A small image denoising autoencoder, trained from scratch.
Model: 32-pixel images, encoder arch vit, encoder norm layernorm_no_bias, encoder activation squared_relu, encoder patch size [8, 8], encoder width 320, decoder norm batchnorm, decoder widths [48, 48, 96, 192].
Training: soap at rate 0.0024, batches of 256.
Data: trained on dead-leaves pictures: piles of overlapping shapes, 7.9 epochs.
Rows from block 2 of the encoder of a small image denoising autoencoder, named by matrix and row number. Rows with one number belong to one neuron. Each number is 500 + 25 x the weight over its row's rms, rounded and kept within 0 to 999. All counts start at 0. Numbers have three digits each.
Before each neuron's rows are labels from the 100 images, of 14848, where the neuron reaches its highest value: "top examples" is what is common among them. Only what is clearly more common there than usual is listed. The data: dead-leaves pictures: piles of overlapping shapes. In brackets: how many of the 100.
# fc1: MLP up (encoder.blocks.2.mlp.fc1.weight, 1920x320), inputs 160-319
# fc2: MLP down (encoder.blocks.2.mlp.fc2.weight, 320x1920, transposed), outputs 160-319

top examples: earthy (88)
fc1.205:509510531472499527534486485533462526476492509502461490522492494496497524535455548468500492488524464471521504526522511564482447555498493489499546533551514491536495545446496485484497469510484463501541503478464438509476533507552498507520474498508501504520521497470521505475515508512475520517521468493504541514534526526520479522529521504491522511521502469479474488491496539518513498468459474516536510447510508456465558512504528487487532472447484484512483529510511509483499499494469529
fc2.205:501504467535456482446487524460501524498504501501476509470517540500482498518508509467490508493509477455523484514487509481471473495506497524455503512511527484537496445527507509480461547505520467489519505542499469527513445511452497551524518518488504510482479480503460510499511485523503487474517469522540461517498452473502489519463550494535490494524482525514522510497492521491517523498493553486514477539479477445508489527503505484534502496526496484521477522442528549483493527449474477

top examples: warm (46)
fc1.711:502496531486494529521458526502498451496512470503519506520522520484491509552512524488501488491501490489482546515559497538526479513474518472491505472497513497527498508478498481509501501466511475539515485494525464500483495455524529516495502503487527487513501567432509482490523457468480516506462514495482487486493487493470515515522479485506503462516525521492469488503502435510501465525520510467508512492484531522505508510494465510535469512504496486476526504500466523464563527450528426
fc2.711:531482512481498478502500484512499488526501492488473492476517535526509505568493466457543522508540483502487495465441508503485494526525534499519562496470501458472511497535522452513509516474541530470506495502505499500488516495499499518489529506493512531525502493465490533512530520497532493521518470485471496487520466488490436460491485482497515491523498492487468488501458543483523535476477543557523523483513495485515470465498536493452546488503526505544480461498520474482504495482502495

top examples: warm (55)
fc1.404:496481544488506535473517495503478501504475461498502478527470488473514472513537465526511446514501546518480479513515484477465512498532490536499526481530517532466482469522488511497473472502518527552523525517534504482478530517518512473492468504514525513497515475512456480499497480513526448539485487525513496462476497470497485480514514512461488458500498493445518540491508505466519539507477484518483460521533469489488505483514520512493541510536506483454461495480547490470483496517513514
fc2.404:506500525533501487497511487499479524498517567488519524463508501494449513476511501496513475510512482467499506536555494495458499499466522448468502478534466493519509507528490496504551491502459503479502459525491502524520542458505505500478514480549522491524458472474506478495514438534552495510497475490478473430480485468482495489540503527542528537490535530498510528460546436513491478533512527501497466503536544522472461506499475488482548520504436517495492490515485492511519515496532469

top examples: large pieces (60); vivid (56); cool (34)
fc1.51:488499500531495534492436502507507527515518527497485502466480460509469522536516488478512510496527520436496487522535505480532473519482530482485520491515494497507538481504489489504482523523533486489501492508500473490517490486513520505463502462505517454454476499484485540486524469511503515535496514523462484512503420447472496503480514535509482531536512483498525484499471558510491501508476496540464478496474477440505488462472521488460500496573537519497491454496497486509530512501454474
fc2.51:519490491462470514519526531441502463489446509478490502522499499546552511480479531491518478497534499486516438561513442540474478503524483444479479483529497465517495499507503470493523499515484470560501538486490474524527512506555497545477477488444536515509489458479518498474495536513514480487470534476524503528528533483484554477516539492492547512474477499494500510553476462525503489479538511497484458480495496520504480494559493502473495554455523527449523528498505502547482500492525499

top examples: vivid (69)
fc1.283:457481511478510504499474467562455483511499465526527488498505489495499512464463507498481497487491512512494496483532474457529492526515516501459488538484482515470516507543530504477530480476529541494445466526499525478529489514510499509534474499496494487501503512498513490540492480483515501504460499494500507486502543502463516449515473507505483565504481480476493549518493522486502489478492504518519533514520505488485497508470470417504481528453478476509511471495487490478503501491492505
fc2.283:532494496512497459534522459564500505496521499517505480545502511499488539494522476466516511497561494541495500493520494440479480543528503488513468524493512505475528491500473495484482500534507461506507503516540495475513522447507511472512490494493489513494482479496492469488495500518485538516503513493468478524527460469481541505514496509509494503495520476479448503551469476505561488521466517459501472486489428484526428482501508491476495495526490491426521478488489500521541476469485497

top examples: vivid (74)
fc1.244:497492548466511498517458450517519523512505527501548468507503489506483476509499495520590512494506494500513504528481543490513508521530534508479538529479482485485521535485501482532489482477500489523483490463511500488480520521476521459510456505502521502524519493532482495448512521496524541530521474508493494476527491453529533480502494497491503510493538503501518545489529485480535533437543521468471516509476486483505501478513482494528497472520509489488500525516461494502514520559522512
fc2.244:525493502501531539440524543443576483478457457492498522441503453498477516539496468465518471488507482491529509496499496453526482503475510509503503484501454521566563522493490465534498480473494488503505558475468491539508501513520511517496484463483482512508482462512474492487484504532509495489548521447470539467461491523511508471479524475476515485495522497555482443483487494538501464469485475554497530504501517497492511549488509481485512521474496444476472468513532475522536462527526532

top examples: large pieces (62); warm (35)
fc1.486:509515509516474533471513437480497510466478492528478531491504488493477515559499497553553505514532478527509493514515510518511512521431460503524498524507532539501533458509507484484512467505512511496539459509462452479477473501473490492524545469501497521499443510522478526537476475500508500503550507461528508463466485495467509475502472482521520458513512458489540496490490524544498522528514510474519496494527478486471524491463502483501505515510497558506503491490488518554508537454528523
fc2.486:534500478482494478468506536455463533512487507481517513500513518494488539507505516493467434522528504526498493480538535494517501527508483491535496480475498506517544472484477495469529520503493512475441527470488478552484475518536527479490495513530488496504520489522463463460492509516513536495517489490507511479482490495503500495511514450497510516497470500510466465484511514439505477503512513474543577482530499508479477501445510505529526550518522491502514502510495490506488501541546501

top examples: large pieces (60)
fc1.505:499491493515483479513526505491453521498505522517461508432499509492447533497491504557529468511465501481498503504526479536451539475505489461455527504488515536495518479479490503516494433500489491510524468518544487518477447519510558528497494534495471476506510487495518509493516509458529502505519494486517502427474530461489508505520508485477500509486487501454493521498540485488512514475487516517504490513532523493465518479510514495469470520512542488524509485491475506543459546476496483
fc2.505:523500526485470524521490462490495523486502506530514507511507500483501531499486492499471511504500488537524461501491512456494490426502510467548421465507468525488485500507485514509542478490491463444516484495477491492506554516514489512514535500524478500503482514462526498482491442507486505474455526492508520512511501504537502459457522516564514501481502513492525517475499477426503529520527513522506532498461471458517525504492475473518484528502526524436503495522499479475488506493477505

top examples: warm (67); vivid (33)
fc1.264:535521504485481453539537476472501493494472515487545475524495497465502487546547537536492490507504508499490539481473495505469496488514467491505468451489487486534512543493473479490548518482474480548476505481509478554478520474483487496490456522503488484498510510477480488504542491501490520501535495495516503472568543519468480481434480527497446521474500470479481487515497506555469480540495493501523519538514514493534495474492465493575530510521529491451522468480492508463520528515489471
fc2.264:496475483475547514567501482483515516509527508492468503487485523511490520517488480461500507488515500507505532512413490500523470527512543481524536537506516496500476522532507468529496503458496554477470486494499472505527494508461500494474547473489489528518495497432506502498516476520497496514493487462492524507492463538501487527480508446514542495514467506526488466516498512474485542479518530525505492490474459505467521497527503476505501490496541505511477484545537477527537471523504479

top examples: shaded (95); pastel (91)
fc1.451:527476528469494510529488445464509480480482460500472505482471520482495545468480513497485456490497485482512469499416532502514467452509498497494462562529514462518517468569488499507492524523489494500460509501493480465480512531482517502569503472528532515514491540548493455524508475524512478526476474522499519509488464508488461479523500496505481477499501495485497508473507501522489480591513534479532525489511501494484478510504532536512501480524522505440489532485498502496533484495505520
fc2.451:482508472504547524498471506481497514513521514515450514475508483457516515482460530502500504526520529489492508504473511455497526506491549455499494537532495474465516529469477463514532450471499454533533520525535483494516525469537493524472478501525534499500512514521522504468505500519528502509494512481497502511459540515505560528506520514478521505471499517470531514501533492541530514468452527477503530490536488534506509524537478479478510497453505492498487501461483486534524480528538468

top examples: shaded (76); pastel (61)
fc1.215:480458505484514555491497475519484505500433463505528520439495456484524491493495493455488504517515531508492522515506504482511504482518487471515498525515470544513524490520504513563494518516460504502472496526475498534469482538466479504467519457512465511477497499478516503468486500485500499512542481520515512489506486498566504512458501505482512518468447479504501545417503498561496503526514485529507504496449498451516483500508485548539543549469440508478476508500499506482479535484484483
fc2.215:519544505518522464492545497472499508515514527496489524522495506466548531491516521502477513502475484541500502459540490505492536501503513541495501543486495453498481499475495523473516450495532519481498516514494483509524462494476496472508521538514549493500517494507524514515564472487482523512462515486468478495486566522491558492500482483519506449477497513500518507487519540490490522528456516460539483482502505540484514492489499465482511528421526454514527449539526489468527520551562517

top examples: dark (54); grey (38)
fc1.198:450552522552475490501511500526487455539495502508524485500491507494454488477474506500551520509528493444489509496491518538528491458483460518511503466493522523494494515548493493474481487453528498508455495532513530496480527511519507502528483480497556493511518514508531556459495477471558457512471496478491483507490468491498477560467502532490448499479540533500517525494495503499495485493484506507498463542525494510553479485496531469487526491464524448518543512471525501477540476483493491
fc2.198:519454511498471505506513498521509511493491527508489494523452530533513490520530502472483492480501519488529517517518545472498497524461464494530488537519486518494493454487466510500499577507494452439531469491486474480496431515527493500477514501513464478509504489512502491483504524543458522518583479527543491467486447534524502472522513506518546488529462514515532481500502498465509515520512480445504507518494424493482504476490525488519482513526522539506468548473487566485495516476507498

top examples: shaded (90); pastel (68)
fc1.143:534535495521493501510534513513468471501473506522491489495473463518507490458464453513502495510538532535478491487481521487501456509492439463501531518522531538487514492466518472511534533543502503534473515466473525479490549497506523462504507477509487493541471498539479449517475509514525463521467536496515517546536516522498454526516486528493497458465534495508501494484533471471527464506538498520481510498494453476516534485495539475523543491501530578439536531507528530526462525517491528
fc2.143:479494476521495500459536471550540502506506460502506478481501510511538496491497497517474508505494492509488454515505499488507509508484475483531540500508541494494535522461549505494515500497496482579553501452492449467515483457565479557519483496515484518524498513496529510490465526477553505473518511554512540490481486491518553441522481485512508467517517517475512509490484540503502517492497515484493454504500469503513524511532467476489481488473487507504487487521492451521459471543511477

top examples: large pieces (66); grey (37)
fc1.761:529504505525532465494501530482526439477481488502495492524462450482521520515489513486477501470486486515467521547540522445533479495451509469515500507473460524511485508504455482535519515537540484547518517518516475500504464476510483502545524481518477457509467495443481549490492517520481521490484487482488511510519532518488471487424487506532459467480507457550498506508494494500469487462469462493501481499474533514466509473477513487531508471544475495516541486520503482534474478516511505
fc2.761:503489518533491499459515461522516502496470454497476498552498516479513491505518504517489517473501523518422509495471532518464511522456518483477504507522509473473508503495515510513498470488518524579504488458491504504524479495478470516502538484453507523495496538533488525475488515565524530468498522546495537509503512527462484476481427512464531480480479488507485476500487518521546515505501521472550510447515486505492514475494493547503494509497462479476537490498528446454503477518554484

top examples: pastel (85)
fc1.604:516519491486580467487488495473512476496484535484499488535533514438496496493485507503504457516474487508528534476496499483506480487496478508479513510498470549494499534491481481507530501496514543496555530490503440475455465502508521497531499467503485466473478512515502520521530509530495513468462507472504501500490504486505534460464492514492468495516454473522483520513515508504451444505486481512507508539493540541452462544463538524496450427462498457501474482465505469542522514529509548
fc2.604:547535525451499491468518491512530522491474539466504539454487471462531507471474504493464480507503500529495459470499500514497498522502489503516487512553496499500527519511504533525475480492505471550447497499491494522496508532486488497526502515487478493482498517487486530485457483501507501512511477470461497515513562505467492519538486494516499475487489509503474530467508494515506487514540498473519483479528567518508492511553472477490479500459516497508533462522520442483498526508513528

top examples: grey (100)
fc1.178:499506532552511467470511445474449509510482524502504510517528494528489485460491529523525467513476495469484495481464524536501501516473472507507518464565515530502507452517527500513511520510515530548531489462495542507481506496505522483503485511495465480489490524555501463493502546432484493515511546483481492473502476500512512538478518493527477503489478517532481504455509465485520489548489511504508507464511488482568507496495532494513542502467522543482492515471529535530486495489480524
fc2.178:484539494481514525520509503534502511481509487508505460491502514498511449511494534517498506546525529493503490525486490475521526514509493490526486479505503518502551521475500507515540447508516500505466528472514498465489545502533507480532479522520491484534515518491487542492497500536510506484481531527508501537485492501555549471467475495462509447507502522465513508516486467451457530438493516497506510502474447537507486507484523501514459476453505528518516472506482474483495475496486497

top examples: shaded (78); grey (72)
fc1.719:540508486544471487525506557526498461536469566462475493503541484516490461466481490491567508464468488506506476519495514498487498502485533478518499514493491481487501467478526506522482517519559485516476539505458474511514466508530508475496499480534479488494478507475460528471445481458493490453459516471496516474522494497500528503489566527484468479523484519529473498517539527543507528536492456516497510515511527467503520517518500462506476519522492498474515515493492509516510477493457503
fc2.719:529480546502462505517514509464472525499484454527525465503490482467539518525543522503472478502476508492506456418523474545546552504560444539531503473492504505496513516480475501484507484503483515511496500487467514494486494514529503517507484517465483505480521471527507499519529480548507500477494505523482507493472499518507517513547517511538535510520495458483541476517495481468493487475546522444493487453506515516502528509564499538524514515483511480523500507521460437487503498522483513

top examples: earthy (43)
fc1.415:464495464494417495521497450534510539498442572512468475527506479515485502488494503545465482473491518476536471483524485476490492475480532502544479487498489482492520501483480504505519470502482470481518525483486507526514463536510481434495487526513510504454488547488495487504537488524510501508508529442522489496501469539512470518564521533517460494474484523530483520541499490481493495510463502550528528544496519530530484463492517472465502502482528462505537537537522531490495528528477485
fc2.415:480497524473563481481514547525460492478489426503471504472514480448500499517473502516493498483483498513499499480485489508521524479505530525516472493529482497474492542498498504511487508524491527499495494512472471510492505513496496477501538480507469501543497460479529543499488518503521513483521483519514514481481497464483499525545476459542490494496519509498507513473481530504502512497550507450492477479521496463541504483495499511552495501458476497514500482576501486504485516532470476

top examples: earthy (44); cool (36)
fc1.331:539498533494508487496513506477506475460469490504502484491499496470482481517488502471535526524471495494481502529520511457517512533521518536496503471513465504462505501530483525521518517491513475501535476505463487503517433505518544482491522489524489479461469505496508481453509473498495525480479521433495467478502492503556505541485522541496489543485478493515552513540510514496492473487495498520530528501498500489499502464489510476496469518486480501491475554506487537504481511496484486
fc2.331:533512536506479489489509557511487532498517498501492523496494527479566465499494513515493477499477534528544484428481494512518512527512474521517504559502494524486503533482496492513528461445476543526462484494474493493455515507468504464521491494465499487483485521499505536507489488471520497513524487544486515545468564482531485485529484491474490479538465508494502523471514529494446528504543527507446482497495545488474500507531490494486481513443555535518540500516493438471479508521506500

top examples: shaded (94); pastel (73)
fc1.311:493512462520520500517459507475526496527431474455476492546490523487483501483506513508511455510500531492537521512478503439479541462506509509520502497462486466492529462477506523497465511527522499505441485488497484574472507533540456495521514527510500465506534520478512492504500467519449509488492498484515502500519448485534499497570507493487488514498507488514495486499502539551500542523525486503512494504494512535509511465471523521504469525545427459450535516500471488500484489521519490
fc2.311:453439498490515461480532480500477470479459514532452490507451505503506496530495503495528508504491498495469499484514509501563443513510462533487490527516499509499492433513507506522476524536469530474534525505475592482520468514487520487511528477502486478496525477539505496479476488528478468484534501469507500492458503502500392480553499493515493548518490499502519559515519536483540496484549489499499486451530470488516497524495495494509511523527510519521473522503495475493503504476453526

top examples: warm (64); vivid (35)
fc1.110:503545518519487488450522483531492500529525565493459487480518540493500507521515471514511500497506495525488435485507448438505498508502514549538518512534514502472479483522527553464483500480480477513498463501511486431517491506505516501492472505502513512533455504477552503504515485524481494434483540475508503484527529449480508463445507512497466539475509479537456517496485526451515527510521516516502523532496469482511517502492516498512460484509449528501499504500482485534473506484511532
fc2.110:480528508492511467513500521450523478536511542523511510494480484480479513550540484519500547526469509501533499490528506502514522496553528517504499478495497484521507494478518483533529519512487500461479471453488465524507530515461506465530517465472497537492472533522446550510524507474471501512461489510503511495509468510490491522459508509473477561519486506437482530475502491548497474496504525522481466515528493511503506520508487522544471486505482470503506488503477483537538527480536489

top examples: warm (96)
fc1.439:476504525467491503482500501485470490484502488506462513426488516529475486515514509470494447516479462505477488529515494497456538487478496418524499524476485466550511495502516513524511515485489535476504466526531424452471545460543508522500539513462518563543504501487525535495512469491482534496499500470486480478484465493468498474507541532540496536517502476511485537501522524455518464477505491543519512515475502468524528521507538501507495524488498489487503463547456481515498510509511498
fc2.439:484515526492455493459485510497509506507515454469504498455540523473503536509508487456525470499484460545529512477485507444500504496495515488527529501516476483516531513478499536517488506490527491502516465502457521563532439512432452503522539477466529548471497502478487522503506469495534532496504498505479491534493474490490492494451527543523500477500478478518541487483509479465528496487478551490512490474529512540498523463489514520480487509539467453524524466490531500519473523500478526

top examples: vivid (100)
fc1.20:511480504473512537515479477432479495501513475503491529478505508476496499506468520481510534512510483507499519517492493484502503470563501494507511467461454435507499512546502468536461471474426532500507485452514539548460507537496514464500492491524511509462546512521470453438528506509532466544493503484494483495498527489493532519513485484498524492474517511479545509484523467518497497536514547477493514486496495465533476453476469452514504526467547523456551471502491506517516487508553494
fc2.20:488518508508534479505491475461472529529463501530545462507523490446496483555520501524522523485482492509503462407521536490470514512512488513549529495465548480509519520495532506494514495529504529507433501533477508492498518446511503485530500472500547529491501460513493535511470563502512479534498502507531502523486512473480532511477494481494496530524532498475512457503451511449523518511468480462494503488475494480508499520522487479504503491515483484506484498502476509491518495509460546

top examples: dark (32)
fc1.272:524513497514477502504533511500482510484466509537506495506506521510492472491505494468461487485514514485505520450555467527482525472528477464491528484498471571474490494476498506551456489455511516469492497486495426509500548569510498502523478526524478520513524535471505502504513533514484526482517480500543496492485524507493502507492511484479512477480495483519502487478495503563460492508521441502494522476516507514500514524552527485478470519456513516481466516522530511461489506476481505
fc2.272:448520489515485504475483454540534506484477470530455499467482538484488572478489523508494496534484488502537495525474510537530503531462512530476501521494503452500489505540475508466512481482519432462506483501513452485501496491503490468536502483509485514466507517473491486498479456488501491501473500522495482499512507503495533456547491453501506474482446526526496486533528504539445509475498515471525511530452509540525491451509514505512526481501494496503476501477506460483505511517537477

top examples: dark (84)
fc1.270:470485454494463503513479482511511483462481457472492479517463485491498552460499512504524509449490511447501529510522557491552493501497475475543474500491476500517551454517466491502500483519564540460481486475498515503520491475512496518528494500506509497569525492486468458513471457486517523489483475503480513484481482498520487496552534546512528536497444528491477515499545527488504496494461528485530488506531451526470476486487500486495493516525489516523487505488500531527473524501523528
fc2.270:508436513491466463502506532526475490480481474532520494508471524519479487523504485459506481533449503507529495533488488511503483521485479532442510491549518504534486482527514494511519559523481491518532499497481461505532478514533517507464503466522452487501483501528538464485508489491468518473512510471476496544498483492510515473540525482540512496528475499522522469479503512498484463505542497529487526500478449482504475522472485450520514512475469503528493499516514527449487518494496523

top examples: earthy (40)
fc1.475:512530448503493507505563525487490478495476470490534477529501517479511467487508572509540520487496485460493512549479469507481457502524477465469517517499479482497474543532487472516462472483510538490529487504500455491499499502519535516500495490521497487497552544471483476474506529494517473514513477537500468506517497566499518520524495481456526508478473496480546514488520469477483498494481511499486509523475498501561493566532511458496489469426517511499504521484497500462471506478489507
fc2.475:525436511518452471538481493488472513510498492454501512491494513513471492496522498509462468543477514525471521519534516488527496501460490468499506536485488491533458531510467470487492486470516476498501522495549498562474545484475461501521470486439461492503487512494497516526502510509489480503544502505483534511472485499473551493469511480486510533480497521513506486486510497513492499443454560447495475482498509543500488511478488528455515494517497524526527529501512453499522465498543513

top examples: earthy (42)
fc1.267:494503495462459515495526475542507486493479473487451510511505476492478521544508491509510489557450510526497507489514497485554496498470481504541499516498530462445525464503525494509475484531490489470552476517518537501484441511532493435527518507520503500511505511547498476482495472502544498495532481486509516479499466497505483484545522501546449496496527499513509538532487510485492473470472475513502474492487497469524531481433523524522527486507500518497461508507498478532468513492502521
fc2.267:498497515504538509454490494492485505486512508555463493469479519545486507485510483505458510508509534523492505507504495496479491502522477495535477510515530515502503504477459541479443529490483496512475500489520527461508478479452484492475497481501495518482505513500524524494475511486477476513513516508494502485496507468509442521486493491541524513483540503467460545506533524493540484509565499548474518490512505461471502484458501517546527534496523535512511542498466546463501503498453496

top examples: vivid (97)
fc1.519:474504529502470493535480489475476457530501522541502483519448467477481536494547463532522508473531496541479465502489528525533485488493489482509500531503508478527538490510506473450519565517488555491518528534517517444511452508478526485538476495501499479529467541522511478534532502501526502499516502490509483501508491532546497541497469529529518484512513506511497504509468520444499485489560503544512497469502490497511469485502505458515475509510501498485515481492514502503482514508502532
fc2.519:526493516453493465514533484492496504479513470471459466508480473518520450528485489476527513523493491499514463524530523527459503484496509506488454520484497497554519507487520486506528529513483494520496487476492442501481523531490515496472520501516537466517498520443499554495523524506467523514525500499510488510509462493521532488484532510477466488463525534476453528509516527511527492506488525467494481509506511490499485529466480530497519544495525516533457504514503501522516521511487494

top examples: large pieces (73); warm (38)
fc1.428:509486552462518505506475520523534490503540499485464513482501542466464479583504490471471463446487509486480447499543529490497466508501507467507493466510509467499521519513475477497503528501473453524479546481517433512519510510537527494508553511497511448482466485488479446460475506495461522531495500494518474502477536469495485516522473494544516550519478496521498490487525519533448518513510495517495505504461537486481551494525533509513487541555502487477477493506502502511519504507519525
fc2.428:519512540473501496512497498465456496519530468485478519465519510493515542486510494530488533495499497514492517484492491489495503497507513437486508545515475499492503521496509465500560460438519488506455552431495452494489470488441490499520505498474510543453503492461537518505501505493524538505514502486499482504496532521487499531510469503486516491496505484507527510518489466541489508483503490502507509485512511469516533479571495493486493454493569504503550482460512523479482522541465478

top examples: warm (53); vivid (41)
fc1.99:456534568422487477501490460517494484482511499493478501447495522489462515508513487493509475492516485506483483501511504487475511523487468471570475505487471487522503503497493489512513458507471466467503533487499453449514477495561487481493525495502489525560473494490476496495502474527463515535504493480451482501485492514482472492551499505490522551498455489502470542469540564467516470499509455494493498481549486471501502537499523552503483444496523499492553464523474457505519527549510536
fc2.99:453537447494511505462484509504479471528516524510457500449524507477509508481526504480512502536500457537487542467532547463454503502554564505483519479525504452500501496465492519517518512510548467515499476499482546526493481493455466502504547501476514531469511506496502501492509484483543523478483462505521502514509461502504491505511505481460474497482466481515530505530483461499488456484503495466517509490539489480500492503516542499483512494544458450485478468486528450524483500459485481

top examples: large pieces (63); dark (44)
fc1.188:472493514461486505473468496500566445508460492500510504499524481469526507526506507448508509475532497509542493511525543449511504512531484528477525480504495516512473512482490479472468479498525461453505501483485470504534517509466517505487506516472482483534565513517508508504498499479504508478518470516473512494489525529479530494532483506524501534501499489488526471492531543490492484511506504473456475485555404536524443490501484501580525520478521459524538493489514475492558434510534539
fc2.188:529522492487520525570486477525501524497515527469484492458486517547450456508485494478485501454495499480487495554506497504459485526500486518500504533478499512545464479513506490473488485488462515516423462510468496496490468507452526502494491518490497532547510533534441509487487560516483485500507479467530500462521483482565502451490496498455509478479486524476514398497500512519509503516475526535492499513516461530461506477515537474502499522521467490519488493502490516494515486432507525

top examples: vivid (78)
fc1.399:457501529527505523528506486448528473482467473465459513508450445530519510522530509492527499521505563479469509500450547488526540556469490504515496503536516445496506478493475528501467534517540470464471500557533521494501477545489490514525480533460513491501497489507516502463539466516510504456473510495506472504477475486493515528495499511522499516517462464457505539476490456479488507513493487479464477529494503537526524456508539520554502542504501510514511499504482534482518432501566504
fc2.399:491463532489509523470470496459510478510493448509453534497502515501479518505500458475515513527516498484500470535477498507470489497542539509500513516577484504455504507519523485502529500488529517485502535480495474517488515537451473526518505477528508499538510541466493482468471477477484478520486519495487480495489501480481497471523495541512465485466508500507520501524515510522524519507505488523498511483540475529499516463551493507517519489491497504481547505505521508440448499486562514

top examples: warm (55)
fc1.696:481461548550487491517511520524532448530494411538487494475485537529515514490500486505540492536509433484482472494502536516485495511488489492497522484488451500503499458497481476503491488502444538477507490493494464523512511508552510508527513454471551504491512494514442491473404558514542480473490457512522523501477553453464511512493504514526539503555492496546506493515538509499514465510503466476531456452557516493508514513485539487517513505481439485501486488487489527518468494491510514
fc2.696:409492502543538508451515485494481490518511486483521492487478448513476486496525503522472497493508500522481523495586512543538516493525491501505495545473514514485480486481503489495478527508524493557519476454499478485479505519555523447532459479479473458500479499480490518538476444500539451468510513521467493514496481505475559487500466464488497514503529491506521504489495492515476498466478498499490522492507494499492521502475508517555492527504484498491480474507506475493528500502528515

top examples: pastel (91)
fc1.401:547496564452469517508487474494492485471482505552545502474499491510528496513494533481486464504521480538472542494523517479495508498525455467529496506516487531530474503490502517514503474517487482523523467465487547512486463514550527474502538510496478502497521499497489475504469526504496537512495482508520468502454507475464492465460515523486540489490510499507483492485501481518510467515525445499509508451493517519543491457461531537487470462556496525484516493514512494522500510470544527
fc2.401:464534486506498536479516486478531490539509477492506473483510501465522509455510512518512507473482514541514510497502505513513489493518477500535501470522529496437490545516495525505491483441520512544502518495507497475491485506516492522503488533533494492457507470504546501468468442496502506483473496490519469505526528493464460498471439471512480502538491498481515454549487508491507509459473498548524557518485575535475426523500516474504460448506496446524518479502498438500546489559494549

top examples: earthy (46)
fc1.369:518515505478506490519506458507478507479483558507486491481489452484521464473536569512493480468496489528499548532505534469499512476505495504525494486480509520495476478479481462520508492508466512517581503498484466493509480525549446488467472531493488499535485505494506541540511496512503495500538511487484495456475455476538519526492513492486478508455511534539486514499549542475518484470503519468502536533486504473498528482516503527522506507496477523499515540518507524493475519506459537
fc2.369:490513490525525521485477502493513491477506500508481525523499538494490488497448489501512498497493514523476510490588514495579486515506456479497522482487472465476493481514458474509482474525522469521501518509470491492459540508548496483496468477489508502510471484505442485502476456515522515512549511501452509484494467459465554491458498473467527485502529498490489458518509514535522487499489465549520546496472432534496519513470528481527498494503491482509492497496545446511491537497557531

top examples: large pieces (62); earthy (48); dark (42)
fc1.363:487555500517469494502519496545511508517486501484509496505492529517498494544477512459490521516499492464491500484483523590482531488511515431483491473464502535541469489509491519499449486506508468458526487490533457476504508494508529508535504497490483542497520528517490523504481500503484519498538524540431477470502499512521529483500529511514532479473485493478551490501458481507494503512490490493543506497508499472501469518503494493497460500466538526577524534503504529489494536474476527
fc2.363:513467496543490507472534510484507514513555489476475498457456538510501551474521522464533511480466478477481486530548509509501506492489484490475466526488501532553472485481490536488493539512481459479572496518486450495500472482435495473502523498495507490502478520475471499499443529493498533495507484469506524512493469496493463549453502542547481470505496515537519485497471491511519490457484502477551531477510494497472487544432493508544517508518476505524483535424508553462496487495520520

top examples: grey (47)
fc1.456:492494523494542506434466489460517532511462507512506465496517470519532551496470473553496520489464508533493513485545487475509521532483546522516482531453494502483479471458500471490542445510490495550500516527508477516481500522545512450500459528496523540530484496488473482475523491499522485513526488461536517479502460514520462511474528483477516488517502501511507530501517495505514517488565503494505509529541518500482473519498522601488517479537501475492478491498500488491486444539541452
fc2.456:571512517490436467560508544556436501477476523471487527502493471491452438496471518510535518505499533494489413526528551506511502521536533500480491488527486499532492538488529540555523495514481508478440496449528494451534521496520499500515482499517499506467498518498490487527494539481490528481480507515485471501526517509493487555487510508489509507462526521514463510452504521475485456469505513462491445516504524490472520533493529460473503506489482537509494508502507491498491521504519523

top examples: shaded (78); pastel (47)
fc1.622:482489498519489531497494520548488519506483531531488518506483511479506517470492475503492528510504572517525441495521504498481468449485522441539453525485499524518514491467501497534474512536528516476501513520487500502506532511519503469512554523502508556454498487485503530477484455494506486506478479530516545472471475458499513479542527478505509526475493493484469485483522459496533482515540477585513503465456514512450536509477501481505515522523456493488472513526484504495569475467506487
fc2.622:485517518498520491460465454471539489477500473497510513481523496497511494498543526516525500492475474469496526506525516509498512524498504514455516481471496508482508498502514500530526498485522475540410515454481495504473497508523502495494488465531518528526509539531537477523527557497511530485531497541510488477534547500559527521462493494532513444524510509483509509477505508480493498494493543441511386489484480516528481525525473491483446499477523491515513519523518537500499511507504530